python train.py --encoder_arch="mlp" --model="contrastive image-text model" --dataset="short English words printed on busy colour backdrops" --train_examples=90422 --image_size=24 --crop_scale_min=1 --horizontal_flip=false --color_jitter=0.2 --tokenizer="word" --vocab_size=241 --loss="sigmoid" --embed_dim=384 --encoder_layers=10 --encoder_norm="layernorm" --encoder_norm_position="pre" --encoder_activation="geglu" --encoder_mlp_ratio=4 --encoder_dropout=0.1 --encoder_inner_norm=false --encoder_moe="top_k" --encoder_drop_path=0.15 --encoder_num_experts=32 --encoder_moe_every=2 --encoder_expert_mlp_ratio=0.25 --encoder_experts_per_token=1 --encoder_shared_expert=true --encoder_width=256 --text_encoder_causal=false --text_encoder_width=256 --text_encoder_layers=7 --text_encoder_norm="layernorm" --text_encoder_norm_position="pre" --text_encoder_activation="gelu" --text_encoder_mlp_ratio=2 --text_encoder_head_dim=32 --text_encoder_fused_qkv=false --text_encoder_bias="all" --text_encoder_qk_norm=true --text_encoder_parallel_block=false --text_encoder_inner_norm=false --text_encoder_moe="top_k" --text_encoder_drop_path=0.15 --text_encoder_num_experts=16 --text_encoder_moe_every=2 --text_encoder_expert_mlp_ratio=0.5 --text_encoder_experts_per_token=2 --text_encoder_shared_expert=true --text_encoder_positions="sincos" --residual_init="none" --optimizer="normuon" --muon_scale="match_rms_adamw" --lr=0.0035 --momentum=0.9 --nesterov=true --orthogonalizer="newton_schulz_5" --adamw_lr_other_params=0.0025 --l1_shrink=0.01 --ema_decay=0.995 --steps=6700 --batch_size=256 --epochs=19.0 --lr_schedule="cosine" --final_lr_fraction=0.1 --warmup_steps=330 --weight_decay=0.2 --adamw_weight_decay_other_params=0.05
Rows from block 4 of the image encoder, named by matrix and row number. Rows with one number belong to one neuron. Each number is 128 + 32 x the weight over the matrix's rms, rounded and kept within 0 to 255. All counts start at 0. Numbers have three digits each.
# gate: MLP gate (encoder.blocks.4.mlp.gate.weight, 1024x256), inputs 208-255
# fc1: MLP up (encoder.blocks.4.mlp.fc1.weight, 1024x256), inputs 208-255
# fc2: MLP down (encoder.blocks.4.mlp.fc2.weight, 256x1024, transposed), outputs 208-255
gate.236:113093120119178124100110135142084134095079123126118095135133105152143144161128115122085252106111118129145101127218148118115139183087155130112143
gate.237:164145133124201109058128103127075123133088077128143131126114071128133125138120124122222102122128113148100086110108133104102120169133193112163082
gate.238:128120114085123190160135116075140125151151094143116105134132123102145088135124133175086201170084167153141135151150050123159195115137138128134154
gate.239:124187128200140141129140184084136112128169128212127131153130130154107147100130060128146100138124114106125118120111124037123098120125155107114164
gate.240:085125088118096114255126102153138212131087107114127129091114132110148067129144134126122233181123128129126137130129129123071175112136087138219124
gate.241:121141133133181126123135118144095222127119164122166143160121147076113105139132151125165131146104101116125064200154117110116127135110128056111119
gate.242:110130118117149107147076083088133119144108154123074129119124111087158127137129017166048131121127174153087108148169109092150134116174224124126067
gate.243:132093135135125118139135134131119128123155117128110138124139159135125097148142130116117173074032130161149024099074138037109097151174141137105158
gate.244:093120159169110126124083129112131127211138176120232171036127122174122177126099127120117122060188125119129127141085110126148179116128138061126104
gate.245:128106180155080141093187167128135135123123146167134122117125097131120132125059132152187110124140128135028133129127127193120100100135175137167124
gate.246:156211048159132118143113148153125129145112101202128127240150117139155129109127131138133155117104184173112138113155121139119124124139074133128174
gate.247:114135115116109137094119134118181139141090108133158132125129217088131096096169188157095209148139042097095064128120137130127144090116125102139060
gate.248:091117115130124135128110135191134055128079153208094151138116136151132198066145149167128075100148148133100166159126130122131126153108128126133144
gate.249:113127154130152049119105120127116123106128143125125148144096088152170075129127181132089104130152060122093131159124106130164155141171189160084124
gate.250:069082168129144116155177123079083118087118142110102192125099133166128096129149073077127135118127102101101072133105124134107152123093132132134106
gate.251:067130170114132126093146125082108128089178150120189156140173162124126105146132146110106109135180119130121041166061119087125017105147150128108129
gate.252:138149152135115106111129110071120124169134131097134107170068131145100057062146152128202129106117139195158093092124157110131130130154081133088142
gate.253:161091169132127122127127152100160135134137126138112087187128130119118118151178101125120104132186095159114126161141165099139093106152139187091100
gate.254:131158121101146153093066145114127143111104129099165129140154080101129130125129119185122164084218131139142086082149086071144142147120155227178087
gate.255:115106129076131145182134112136087121132151046130105127176122125130109099114148157128130139104129129208118129131157125138120109124116158082132056
gate.256:100080129176125137117139070160122066177127154102122124125151110127092107136103128100109124185101114129152125132145099147132205107166156190129074
gate.257:210149165097132107125150170155141125126074166147150088117094129139153138129138136096139131066110129125121120121089088174121000115127135133186153
gate.258:153116114088144116087128113110121132176130152123108115112102101126133126127104207036130134124127046113144088091112118133098101089124112134098145
gate.259:116135130119118137124159131158076117114103093087132136138082114127129050120124195146090114062139107139130117137144207161128160129137123133174099
gate.260:131132112117094139139118137066099154062145072134146126127102141138095120101141178125099117224126126162170149155119102067123100126172112102120128
gate.261:217082126116149148115137122120114060096144052182148133125138132155136121181138129151168152072183131149173154109133112134090149125185098118107124
gate.262:132084130150133107039127063139124113132191081146102106084177142074109146131165062176184089176150130128125134132153124112115140137135132146157179
gate.263:139109129099131173142077136120133130129179128086179119082142130125109255134083141151143123090120087112122130187140187132116213151159054158121122
gate.264:061080132111096162135160012133126167150111144165071075095114161074120153116124130149127046111133130144162055132121129158100148130144142180138122
gate.265:120148124126151133127176161173140120128087135107130127127132120087120116175132140136109073139135129159129135104104130121115038127095125108132094
gate.266:180127166146112141092133131115118154126143128127152144149094127084136141122189153123157146077124157136133078117154182126129194157167086139153119
gate.267:151114122105086139095133117157128125124126140128101108155120128201174120200182127132143133138123048129163145086202188128123124136108116173092123
gate.268:128170137069145156076140129125143118102108105122188132166191194084120100053152136077081134121126110125137121104170180151056103119089113124127122
gate.269:200081136177126061126105153158143133101087161115129095050135137144131086106143137125122102127105193214085047124249104132157119150112125090130157
gate.270:099125147154160132095135111098100191113121129118113117173159168168138102155175112148211088122131102126154157128100119106119141149100138129126125
gate.271:124132125127111112091113134070121125110170152136132096121158134157130118087151174128132119129130182073086112109126143149177167114101060083127143
gate.272:103127123124215116126132112122082192105135168067120085128059122196114163130090212148138164144158103137141148121117192129121095082165200175120129
gate.273:160128077127131134146135158122172130137100124119090136141112122131104129130126171145159066135168189129112160131080041088108080059112104151058084
gate.274:186149146114105112138055166114122123130121173108115163097157094173139105129133158119116107083124164123102116030109011162207122119128149084112127
gate.275:130160103122233178151101146152146151140043106100138104068184122112120134089170127108041096126132134051083180126129104134017182126121032147141177
gate.276:135111122134122131045152144075136115179160101149128138129128000208204072157152100064139106095165129128106060144134139052169130138091052128115175
gate.277:128116111096156146138127138135134128107137140104129122162090112123087105098159122199097157077128125106117101158113172125079135138132135106137123
gate.278:121194123102096125123093172079146155116100160129069127130114176097129161159135108138088224144106139146146117190098074027156077180120128174121127
gate.279:131042129132128138136156102140157121145096126183138176126157131158151125065088132127140134127154132189128144152158155141181112124125142150125099
gate.280:158112121108079128134127152131122140124130063150131141164184167153096166109092118142085132129051138057181130134230129071154093128087110132067133
gate.281:108192049123147130124128119128125106139178130178166072124138142160123154105136124106111108119114109130099146148087170124128106178084086044181129
gate.282:106174139142085139158160143113113134135069146083165100150128131141079126113116122096112114121156134102077167098081146097135125128138132129125127
gate.283:130109124107072116133126208112132127136065131105130112163118169127054123167138122163131133138146140120094177070132135097114057183129163151128136
gate.284:137138094122180133145151168125127116105126172079129190112120147138127148138069094127109171108132173119083117166150110089114124114124149107160104
gate.285:121118140150124107123071105165126149156092203166157158125071083111126120137150120144197096130123107142122114168127135135167130183166130133113157
gate.286:123151065156123124112181142138123136126174115203127136126138171163151148134131103069143128131072133118143074101142189152147128130138143088101120
gate.287:122130204192077134161110104123124127125134109167102123127192119123155127134129097124177121127171187126130135129052061126118121073128072179127071
gate.288:126180131143151094143152120128155127125186087206120093125127148142128169092118104111126099165121127127117128103098125126129126103113147128178099
gate.289:127102110134122148161147143127118126128029148106157143186131131085120130174088146091127143130152142119148126142131094157117138148145131140115148
gate.290:118143107108162151145110165111082119078137165115102128143117053150155086124124144078127127135127109093136106134148085154140078121145117137128201
gate.291:129137154075126103112111115157113125099141121132178075115151173133128173167125110118143137145126125128130116120035124133135152129130155142086111
gate.292:117158109130090136059148105097140130120155127091083133120081096163101174098165151208162146125150126100104128091121121128125134128130128152107127
gate.293:076128088054134199132126142148078075062146125176103103158139132074138118125107134114230131102102187224120125060109088126114202085150130168133216
gate.294:094149144128078130128119124206110148130141136117104179138137109093094127096125011114130124148133126138148070133152148099165154101177070135114098
gate.295:133127147120123131150106088079126123121125167127184136123110148097084167154106118100122127152154114189180143144156113056135110099066105187080133
gate.296:090123077128107116149104231142191171065029165127123148163142082130084126152116122119153103149133127086176130175126127118195116138096109125202124
gate.297:179138127184135167095117132124112110127101123118128156133121165127079135139159155183111053105150114100112129121127106130099066150113092110139117
gate.298:132119127083128051154134098115098112227129135121118111115094148134071050097136139140162134158195110103174133067144168163107106126110146098190076
gate.299:124088125116063184122145046128141114141130084123181144143094130125052057127129139131157119100123134126060088112128204110106129102133132128114122
gate.300:171036182111144092111083125116137129115118125159131119059135127125176127114076091130086109171120126078119095145081135198144140118139106117109192
gate.301:166068148134126146159143093128109150103151099133134174051132174139137153144125126050117129128083125149120135137110033151128159130139113132170120
gate.302:050091086138064142135137112118171118128120111136125127156147165125180126156133109106061112130163180146202141145111127033082123111144111158131118
gate.303:126148106161161145106083136129134110187137120163126141131173154131085104123124090138132070135138116085129157097147141170178116123119080111099116
gate.304:092154122129133134129088215119147135152122150135172137150124117129130129145122099184133105120087114132217131187105134126172136097152130125140127
gate.305:116147105128128153110100115136126140108129134166144100136121142099083107114150115106146122043117122137066134125128154117185136100139128111105120
gate.306:180129142255120072079103160120133166202128127100102155133125188146130083101181133044099077155140125190120102150121169116117102137129042132149137
gate.307:145068125229133084117135140105134087099124131194131102124139126109102114130126130102154094118127077179137108114130190092045127119133177107075137
gate.308:128036122096057129083113176122070041137142179145056086145114188120154131130141156143101127140173155108119138129128132186121138120124143116128108
gate.309:128118129135101128181131159149128163122126103122144100122125196119155123129161150135146138142111131113103137141123134091134099059094133104113124
gate.310:118178117100076128180109130122097162131175128089120159133162112167132126125134137129152143129150167136148118056141132091085106144178114114130128
gate.311:121148030127126130113135120132122117182135140140130171104122124136116102134104208136139186177130121110107189128172198113098143128089146148174132
gate.312:118066131137113148121113171144138120139071159131147122109115133113115094176122216159167125076164131131133132112121135126121115114146125095090123
gate.313:112101121116096117167119146088109131171117151170190155126085131112090127089140128086159098193081106130192116153145140111099115144148105115126127
fc1.236:123114110128140130084117181093113138118113112149130072127169133045163124192147128153085130127162127145133116079131110105124116134152167061141172
fc1.237:092121109096142130111112122111154148130175132123187122129106140094104108128096158140128152114106184133149053129132088129091018152127131187112136
fc1.238:123178111130153127124194152124114141122166102122121090146163096129129140163147123086125116173122205139127133116097084092123122129094171189152133
fc1.239:158244112224108159179211159085174123105100143164064123163139134145000132046093088178112108166224103130143138111126159105138091135120124098115180
fc1.240:145102168084107136067131128180126118128132133138084138125129103238114207124118155170152049114114115162134086123125106133163111120174161136086101
fc1.241:128125124078110151108184113163130111141128125120129180130117123126109116221102132128120141125093123120156122119118130112069128175131232132110101
fc1.242:132123137124128115149156103102107098118127092073050158149134146119126170125129089151078113108113128100146122100124100125131117121148149174131115
fc1.243:099061165138068035100139122119121157181141128126030133141149159124144108135192165118076151090070128130134138086147130038142134148121131126160129
fc1.244:150127097125121140145126161135127106110091023157113140159157138138122131159140109147097168077154136111123145127152144124126122185143145105118086
fc1.245:133123093114135112128082127113126109189123100129127140118186150090072126105144118108118196114110046133241131134130131143134134106113121101082127
fc1.246:101052154095107153131122117107110102126126177035122147076128125093093132126118123124113136144123129102134139132132159123156128062127182152131107
fc1.247:115121120150108141104129138097182136133051131151139075126116156111105122118188105143127165182178097093104101062120150128101151135113143090131152
fc1.248:083077106142125220076096091143152075176092099130108128141117127154119137102122147127141105141133135127124147116130118128129125137148118119123139
fc1.249:160129125128136130123170155136055159150181125106137111055120085129121129091100199128114094091185127156112185125159148072135000217170127205207111
fc1.250:104109154127178138132166129159104009137123135128130129119134170138107211127133123138213166185108071124106086140131182135162155142119116144157144
fc1.251:097112144115139134087126126047107119064146166121133155165135157126093107175167139109110127137150140134122107161095099109128063107154166112048125
fc1.252:034121108113063118102140000113163147148136088120158108129111132127051114125110146140181137135114124148150161136115146089125084172176118141144026
fc1.253:127189144135201163132128098113104126147177141127139119103108086115171179107159091120120130135127113116127118134168126139059104132155134189139123
fc1.254:163084125126122124136160127116100161128187090119126148152139165128094122140099136135133126167128126132127140169132080117096128123126124154112061
fc1.255:130122138070092174157109135131133146111126115124159134142129112128128097165184162096128121143125175127126126116141117105167099126143114157064137
fc1.256:134121128097140094010185118156136061161196187096120116079134054129153142031113058130096107124103204162128128127156060127123127106165115129121156
fc1.257:100116105133137136173079071133125126110126095124142142130157122117070073136121128127140139149105116127110107135150165102124226137132143112117113
fc1.258:082133142179056123152085128187118168217125128105116123170178123172105118127136123175109113145197166107127155134140123111188071199116188039121115
fc1.259:110112197134123128114109103118137142137145134133126064097192134083124152162142127085142115199182161128147154087129118099129089131118143127082140
fc1.260:129131072130153099147117129123174135126067123116155139135044161149113124079132132130130123126161147129154215153129139139171117214129113118070127
fc1.261:161144069097133103144126123130132104122118074125149113141141123128091148114134167195217133110187138167126097122096097138098082141156079133074129
fc1.262:127137123129101122133129106120100143125123143131101170132166120062114132187135108141126161129059133100162138112125153095152126096126179099144116
fc1.263:087119120184132130137100102085120137196138146220107137123122135115105153158128039131137131108124134127124100125132097138133150133123106128131143
fc1.264:159136187127144122130075204141125091117251106124143127160152112204069107126125145139184158128105128148115127121123135114119083128174111083132098
fc1.265:128142124139133126157182129083128129131122123159136119154119109126160137141098102135117122150127139135107103185175157136119110126101204143123207
fc1.266:108128132083128126180130159121131125113116063131121116126181155162103110148093127130128122139122091122120166126076149130129075107033163135126158
fc1.267:112153138159144118126129092146149112137129127115165201133183147104071153100108087113162122132153134125110071118114120096189152139124186123125123
fc1.268:130091051136082114128217122134126107157112154121060096108085112153129175090127134145129111180149047150164094186164153154143151096128133073086086
fc1.269:097133129125128142155151122122103133171159133085125143184126127054122136127126149127121104141122112060166187096126127123138115084202113109136125
fc1.270:125130141050146098164137130128128142142144124141134112129144097104080130130149135132119154154177179185128123165154125114138059147159079134093162
fc1.271:146158135147132170173093125208132104126063105127160142103063132129127115110116064152125101131082064135149110143127133045114099134157158213162118
fc1.272:159097131133164056115179153111104124143120126184113119119146139126162147152160131128151128152129127132136161124114113095117148088127159188090093
fc1.273:163155152115107120137130185122147110129144123111120129165106150215120136122129132121149061134134144126131133101129092147124024096062127134102141
fc1.274:134121102116146153135130115139111162127148140088091145131146116094137160123119127133105125134107155122124126117127131129197146053139140136051117
fc1.275:115113130124127125162126143089140112134198120117101138141131123132084114121093132139153114081128137153127140128133101130131134119129132116130124
fc1.276:083110125191162120145121130124133114145053143130108154129194119067121109069165129135129080115111131176141134118180129188081116133093153129128077
fc1.277:122076128102086106187085152193128120136134123134151041178065141134116105143132130116131146201144090150112146136124130127148091088067131130131137
fc1.278:068217131127089108180156050138131131130125133129170107130115137142151090150100115104131179129141134115152122116097213156134168113128129121157147
fc1.279:127206108126132144120092150118111128098129135094104097128135128125117153176153149133092133147116113108130102087088108136114137138167143101118136
fc1.280:154117120130136110121139128073126100128130054132143166145177161173137226102072113134128126188123135126133191099096145126223163126148145122131158
fc1.281:122126127130140156051125125077178114161164153083128139083089144146024154138143121183125127143094131121108018129105128130146114192116141130137188
fc1.282:116131133143115096113133142119139145139129141118183158064124131128065198087138105147137149120107130152143188150164113083118149146125091089106137
fc1.283:127139116124175167096134063114117099122209125202132146134141032144151132105187120115079156106057101129130071154128142164138132100132094095117129
fc1.284:117122126134132129207109135183135132096177122167100060122123157071097086156205107134158034118150153115117109128092102089122133133106113136104082
fc1.285:164141111126154105099110100154143076150143108206056150128129134143142163135087083177187154153092114132134142047110190128111145122133130158129104
fc1.286:124093155040135130102124120086084105121141123108204088115105122133142123065097088135125149087129137055143145137130130141159125163164166100135101
fc1.287:173146154137183133100116123086132136130131127050108143139095094134137117088126134136102145183130117127127145105134126094185125127130128040098154
fc1.288:079082137143160132144048125129107133116029128147074086115142088125128156081135154122126128105175106141160131119136108152118133139149062078179129
fc1.289:121125124128139131133127130105127120127070147101156128159171124079099114140126129127130167116133132121129152153215113113106067140124146121123130
fc1.290:117163123075084113122108133105217123191120140131186181121122148128072127122129108127077137116130160132150108084117127113106123130136128071128096
fc1.291:152113160122118091139144108182130161109151062113196083020153126128127135161070118142085176097131129135156133136095104131125130155121139149147079
fc1.292:104125103036127128100156129160125190183148088100088199066126150131170215114120133132128131112139128128134127141106084131142151178105123135113206
fc1.293:127165223091132160142136194130124166101136095122135074142165156034046131128154137062129131125072167112161143124114095109089119076069147110118142
fc1.294:137088097163096146163132225111122130123114082142166069117131087126133146129124173207109094141152134149116127151090156131157130119130091121088138
fc1.295:112096124120090142147135127160139138103081162112105092120130128127129131126077120106138110114084121097039120072102129137122189146095138096188126
fc1.296:174136162134172147106096085146039129146139093124127119122117164100150113146115131133118136134122177164057111098170173119119150128205161139119141
fc1.297:129134121128127055171112120122108125139022164120130122128124092108088132126188109146132086096165130160177093135091127127153112133119130139196119
fc1.298:065103105157125162180125111124119126129129113132175123127159113168190135141131132123075122087127132182145122127094114061127117157128111214145144
fc1.299:128161070136096133117126142128082122176141143202155134122153149132122082128118127126147061120110143140139150128119099151130137107107126045102117
fc1.300:113094123124125153109051115128170115166159115145128143125223122117134140069094148106137115108080088118135120152134107134079120124122105118132147
fc1.301:168162118135054118072167118149130120118090168127177082153215094109148113126110117204119110085113128115134129080153153130044082128137156133150134
fc1.302:234153132135127128136110127158099103124139168144136120000064102158117127059148128132148122126124111127118123121161128209139125149162126107132164
fc1.303:107146118108098162037057129129214127125115124081163118191111151138116150138067128128136125085143181098149231023148164143135127129125127149105136
fc1.304:135106134175145149133138149111126183129139189150128099131164103148153131131086137129100125132083127124103135084105116132135142133154124157126121
fc1.305:038123108145171056128092063115138131077094101138094023175094131126170146124132146079127115143140107133127056097098147130180129045163178152103128
fc1.306:132140087057179092104135123136131149127119111130111083126181023155133091177137129124145133092126124119168123112116157124151179130128160165132125
fc1.307:133088113213123127220138150177119093118179126186138152149136187134119114098090148105133095123187117153051173126132156167120207169157102131118134
fc1.308:105123120127101118115141145126052129164156085133124108196118142117127099150188128097113128144120132030125127158201147156130104100130131167032124
fc1.309:130085144175137127128125129045136155120105139130111128176143124118143128130095197119116142147153134153142141127124112133143136148138129081140089
fc1.310:115126100126057114187077155119131166095148137125131107128136096128129168098114148160113195149128198121135127108136094133087083097124089102131157
fc1.311:129128083134121157145168131104127130237153104137101237179107153066164126136116130169148122186170166066130126143138120166067131172126147150122191
fc1.312:187188103120124110070105105130066140109147123125198160150085193124129113121130122136092225201098192143092149160098127131119151151127123139099107
fc1.313:150108109207121104127140110127172122129066107173137132139116121141127056082070132132124098138152121116126151131112153128129124125140103120095132
fc2.236:122134130125112112115130138136130152122120142127138129142136138125117136108136139102126117080123118084097134055137137112128131128129145113127118
fc2.237:122128126103177085073044108157137109120127100170186125206122139226098115090118156116145130094108138195187127120111104137133126098157121125133088
fc2.238:102115097146147174125125122116127128127112128131124117109106121091118111121113160128121124122123097100106135067155130143099133134131141128146105
fc2.239:119128143131020128109145110161133141104129129124089130148139107124137102127124127113125149161104115143122140123139127118121137160043158119108128
fc2.240:116131126117139126156149170133134114188119112090140127121141058134125135114134116140136133116106161127115144128120125112152102072143140126156116
fc2.241:046093065098132120124109160197117121135125130141106133186115069146132164177150138138178155188139125085140131137128125084138128112130120129108088
fc2.242:073168175153109121129156169086141119092105218184138105105148214154144161106074181158210113146146130174124107130178142139183172136004180126042133
fc2.243:147078136125125102132136112178068149142125159110097134128122090128131128118139114162144127108106104158129152124172124140167132096153128135126148
fc2.244:101135117124136077057126119146113142137197137119146159119192142136141183122139117121171108135139168166158127112123111107187127104117089072143109
fc2.245:104079145136058170139211145143184153158213124143134129193102159087030124128174073129144168140134117094116103168050134130161125145141187153098141
fc2.246:046119060110139185111159133102084127059190133075195154163113123073152114118131114097077176156138182229182132138136165151046129128153081135161120
fc2.247:149127123070133091206107190107127131112132130137137128108117161122106107106084153164183101148145108127111142123129175176124112089092133111083109
fc2.248:131105070109124104130127167151129128053161170108105127114146152127128026099121092117130150140119148186232146255121141212233087098000157064127103
fc2.249:113052255133103128071120126171127053118110098070086183177165178159057142100160041095171131115088152103215128086127124031019133123102116129076086
fc2.250:113156111108051133125093120123048097138132126129125131122144159133135060128126204075132136144124176104129212102125042188248126151168174128132070
fc2.251:195091094099116078127126149132134133130102128125131117124138133126110120120134122133126126163167148129106132098131126147151123132129131098132136
fc2.252:202143140115133135140150126136154096108151114125131159083127119125088135201097178150150151147102150130120109145129177138138123162157115145142134
fc2.253:142160098093128138129106132112134122092143148135143131077125095090114166118119138149122125118121121124126139140150129064123142098131125119144118
fc2.254:051093094127168122069129171112123167114081132079127124110166157122166145166184058128133135175138196052034181088135102173143150220227079127156128
fc2.255:126131129136130128086121124120134128132121130143128107129131137144130100138109135100146130157147134129112117135089131131135128130130131123131139
fc2.256:203128171098120133084130106135129127108126128142094142129119124127114136143102151105125133156105127122131128134182147122094133137120078138098139
fc2.257:139158132118134128179140129130131123147128073121134134114113117121126132131136117099103113124116132130117127134110133128151101152141131078139138
fc2.258:132139143148136128176133146129084124126129128148048122115127108147149124102137140121081123126128081136131132121124129124126125225123164120134165
fc2.259:123089129131130133149122131127096131122121123152107040112126142129129116119124140108130119130141115123125135125094115132172107125110115114118130
fc2.260:142145078147118212091162177124144166147230146117093125110234189113134128104127171129178111111119128185138207132071102086097114127125153131118209
fc2.261:121083081077145080182194160200134139164100130070160075156070104231108136093134078079089135097066200209106139138030136121208197112116244097110139
fc2.262:084132166128048165159115140142099115083137125128145147098123094126134130128128119129101134123126136137138157159111115116123130129141166140095174
fc2.263:127086080211200118128110039160153067094042195222060073158140165163201171160204194114176123038146092157077118151091151041105151132122121122071040
fc2.264:125150123095131138127158059117119109091142107144097144160180068128084162139243087121128145053127129099123110219133139139186142163137224130122142
fc2.265:133135120122127141131120126138142132145149131127121132126154117127120131116117124157126125140168132146074115151136153125107112140120120110133105
fc2.266:179142086143135148068072149125098111135077154092119126104134108124137128122095165150140168136170142107163176126071132121181138080175077103149146
fc2.267:093128179119130142127127172125106138070063123123168156134128143140144110096147129150201130164144124130126108163196128130143125145134117126150131
fc2.268:150085091118123124135127113163115130056140133128096105130149124141142121172136156130139114098088120110126129132092149124111102064109153148146128
fc2.269:167062141255166037115212000169176151167086144137178128100089110157125125133143044208199164124064134202047080251171136111217129127000143179162124
fc2.270:154085141134131127169102095135138127125137132109178136143135101142143099126136125143131113082132129130133170118122143138126113111097139145084127
fc2.271:128090138154129078147121170141070198116214031191118115076105115091125093145220166123156112142160145085103114180130089065223153169059135138181037
fc2.272:130155137141127153066128142129126118143159087118094143122120177125114075087106075098087194102142129177197139062125110123180146146140154117164118
fc2.273:122066128130060123072126101076113122152134172121067092121093120140137140134127124100082137117104116096138095115150113154124114149124133133126157
fc2.274:155105125156125121106127127132132127114129132117128127112145130126130150125128162127164113121103088145126137125130168145110124127130117124185146
fc2.275:175080127158119159151131111130053128134133149194137109173059120105124040110130150145136099136156131135107126110113131167118126094127144127126138
fc2.276:120130133097115121134153176177105129093172148134111101104202097131192123104129146131129159108131104154103108110128172067120118144089127111199171
fc2.277:126114127092138117101135120127123128126145119135129130137131131117129136128128092113110114125127133135123142140161123129128121135129129120131129
fc2.278:104136190143126132131081120155130111113120106200101096150145130120150134130117121151134166134130074124208138119166137105121124175089100125105108
fc2.279:104050107182133142149065054132143129255000215121166121130155090134146103111177183123093106059089149228183030114119255128159102136217189130067169
fc2.280:114135128098128109116128119149159133131139116122151128063120115125133031119133108109129127127127161128127137153095166118142187139133158130122120
fc2.281:134132127130142142125148095134101141144126112128141161125133095128122130128192111129150142111130177096126115104129142128118128001109150131125102
fc2.282:127129132120122130119142129132121128121114112133127124146120130128121121140128126133126123128126111146140134125133130133125129128128128125127128
fc2.283:129120087141080132035106168127105128073096115111135236038124113111092188085133159126117040062153119067118140152098128130123158157133210171124049
fc2.284:137217210151131142117159028128107174144140150125203127058152100141138119096115024121129080129138056200030218124163039130122233100133171153116092
fc2.285:137099106110151130125117198095117152155135125166139123171104161130091125103145100146128097154131133099145186128145122171094129142135133106120118
fc2.286:136137086129144055056106151077165129154162067132037146201236144088125114128091142117119194068136199127150121118158129115104139255175184133129130
fc2.287:143143017169068118255124162113116131069158172255132156255135135139129000015114140111154196145120057126044128113138113179110093086009110082161153
fc2.288:168078136126133135054049130175151142133195122140106172140121096117187138135132121081152221131127128144108134115172151120125115081004159145147120
fc2.289:121152142137120130145126145131103125128115112112138156124144122138138109132129132127127117126154194127127120103139141126127134124119126143127140
fc2.290:106138127095126118139128072087134158096122128123123106128123127111171169130129091142125136126113113116131166078122137081105113063093148147085138
fc2.291:124210138121112150069052148141180132147120132110154135124100121160126134161111136132126073123119151085165100120115120131117203128205196122139113
fc2.292:127116133115141124147125140158122132116130128121163119083113137100162116127148155114124148117135148134115127116101127130145111128146149140134111
fc2.293:132165119113137124141117126046128136230131165179134131172112151102072139090177217130156131129149183059128119175132127116089129194123152059192126
fc2.294:137133133134117139129149121119127133127130129131120148132113121129129115127126129122111130129137120121127128150103127130142126136127136117138137
fc2.295:112130120121122176130138148138133131131088134157160143136079159118071127129169112154130130137163110123031131147134176102138060140075112132127147
fc2.296:134131137145109164107137109116141127127128123157139124129107130124125132128143106114117137130126132115100133140124119141162141135132131146124120
fc2.297:164135123117080127000217096251138062072166072059171159102117080076119139129101192077109220061132175069129154220128200112112053059102128206130213
fc2.298:170131070128146195173122111124115130104121128137090115125104154113128138128123153131145119125105129122152125119131132132112096120127154124121132
fc2.299:179201255120132000143186113046146095129131089000226166106125163123107129132159236084139127159188200119125111132148201141092105126088125137226103
fc2.300:142116105129128098124128139141129125124132120109116138123139124117131118129160129120157172124148132132131169122119130123128154132093126118127131
fc2.301:102143130118148132127128141131102145129141102145104124129122156131142129088176109129122147158129116118123093123120128080131137155126038086115140
fc2.302:127140167118119127161128128152156121130094128126150108130110121131115142126123173123112125110117135124122130160130188085120127207124108139192140
fc2.303:112143110098130129157132127119156122129130107124138154140118157139143122122126107099136112151126120128120120126091108128125115131120132141142193
fc2.304:126127129130126138126129135123134116126136130125080126131147126129139129126115112127121138130133131128126145128124131125128125121119135132117137
fc2.305:168139136103182125134143163136140127147110127135155118109115122132107164135129156145127119129148113122129106129139120137118113177026120107123121
fc2.306:135167126114186173165102131133089112119138150082132228127118162122115131101090086144105155163154129098154100090121108193151122142149119145124255
fc2.307:117138135142112105127127123128134138144113130129119150122130132129126138128146165129126124129125110132132136149126133136135130184132106131132138
fc2.308:134120137100131130124189113137086126125144143127122127120151175122086131089108122120128161147131128182137094164140095129111129157157156120124121
fc2.309:129136130145122131128132134138123112152110128130131132158127129125127136126129117135128129150127139127120130139115126126130112130150122123128131
fc2.310:145122149124138133144128126141131120157099122133141148133147113075058140129140104128133115143149129113114117142120159112136129122103167142167122
fc2.311:110096152126132114120161127141170110141118127148119123116116116161127100143122126138130126126129132131133120104126111125151123140146121142156118
fc2.312:106144077136127137084128127139135128107115131135128143115150127117112130150128126189084114126109127139101106095129133120125129153128127111124142
fc2.313:121114130113124079132128147130103121143129151116146131127108127137136132131156129125126147128132137136122186148127148022132120143126152095144153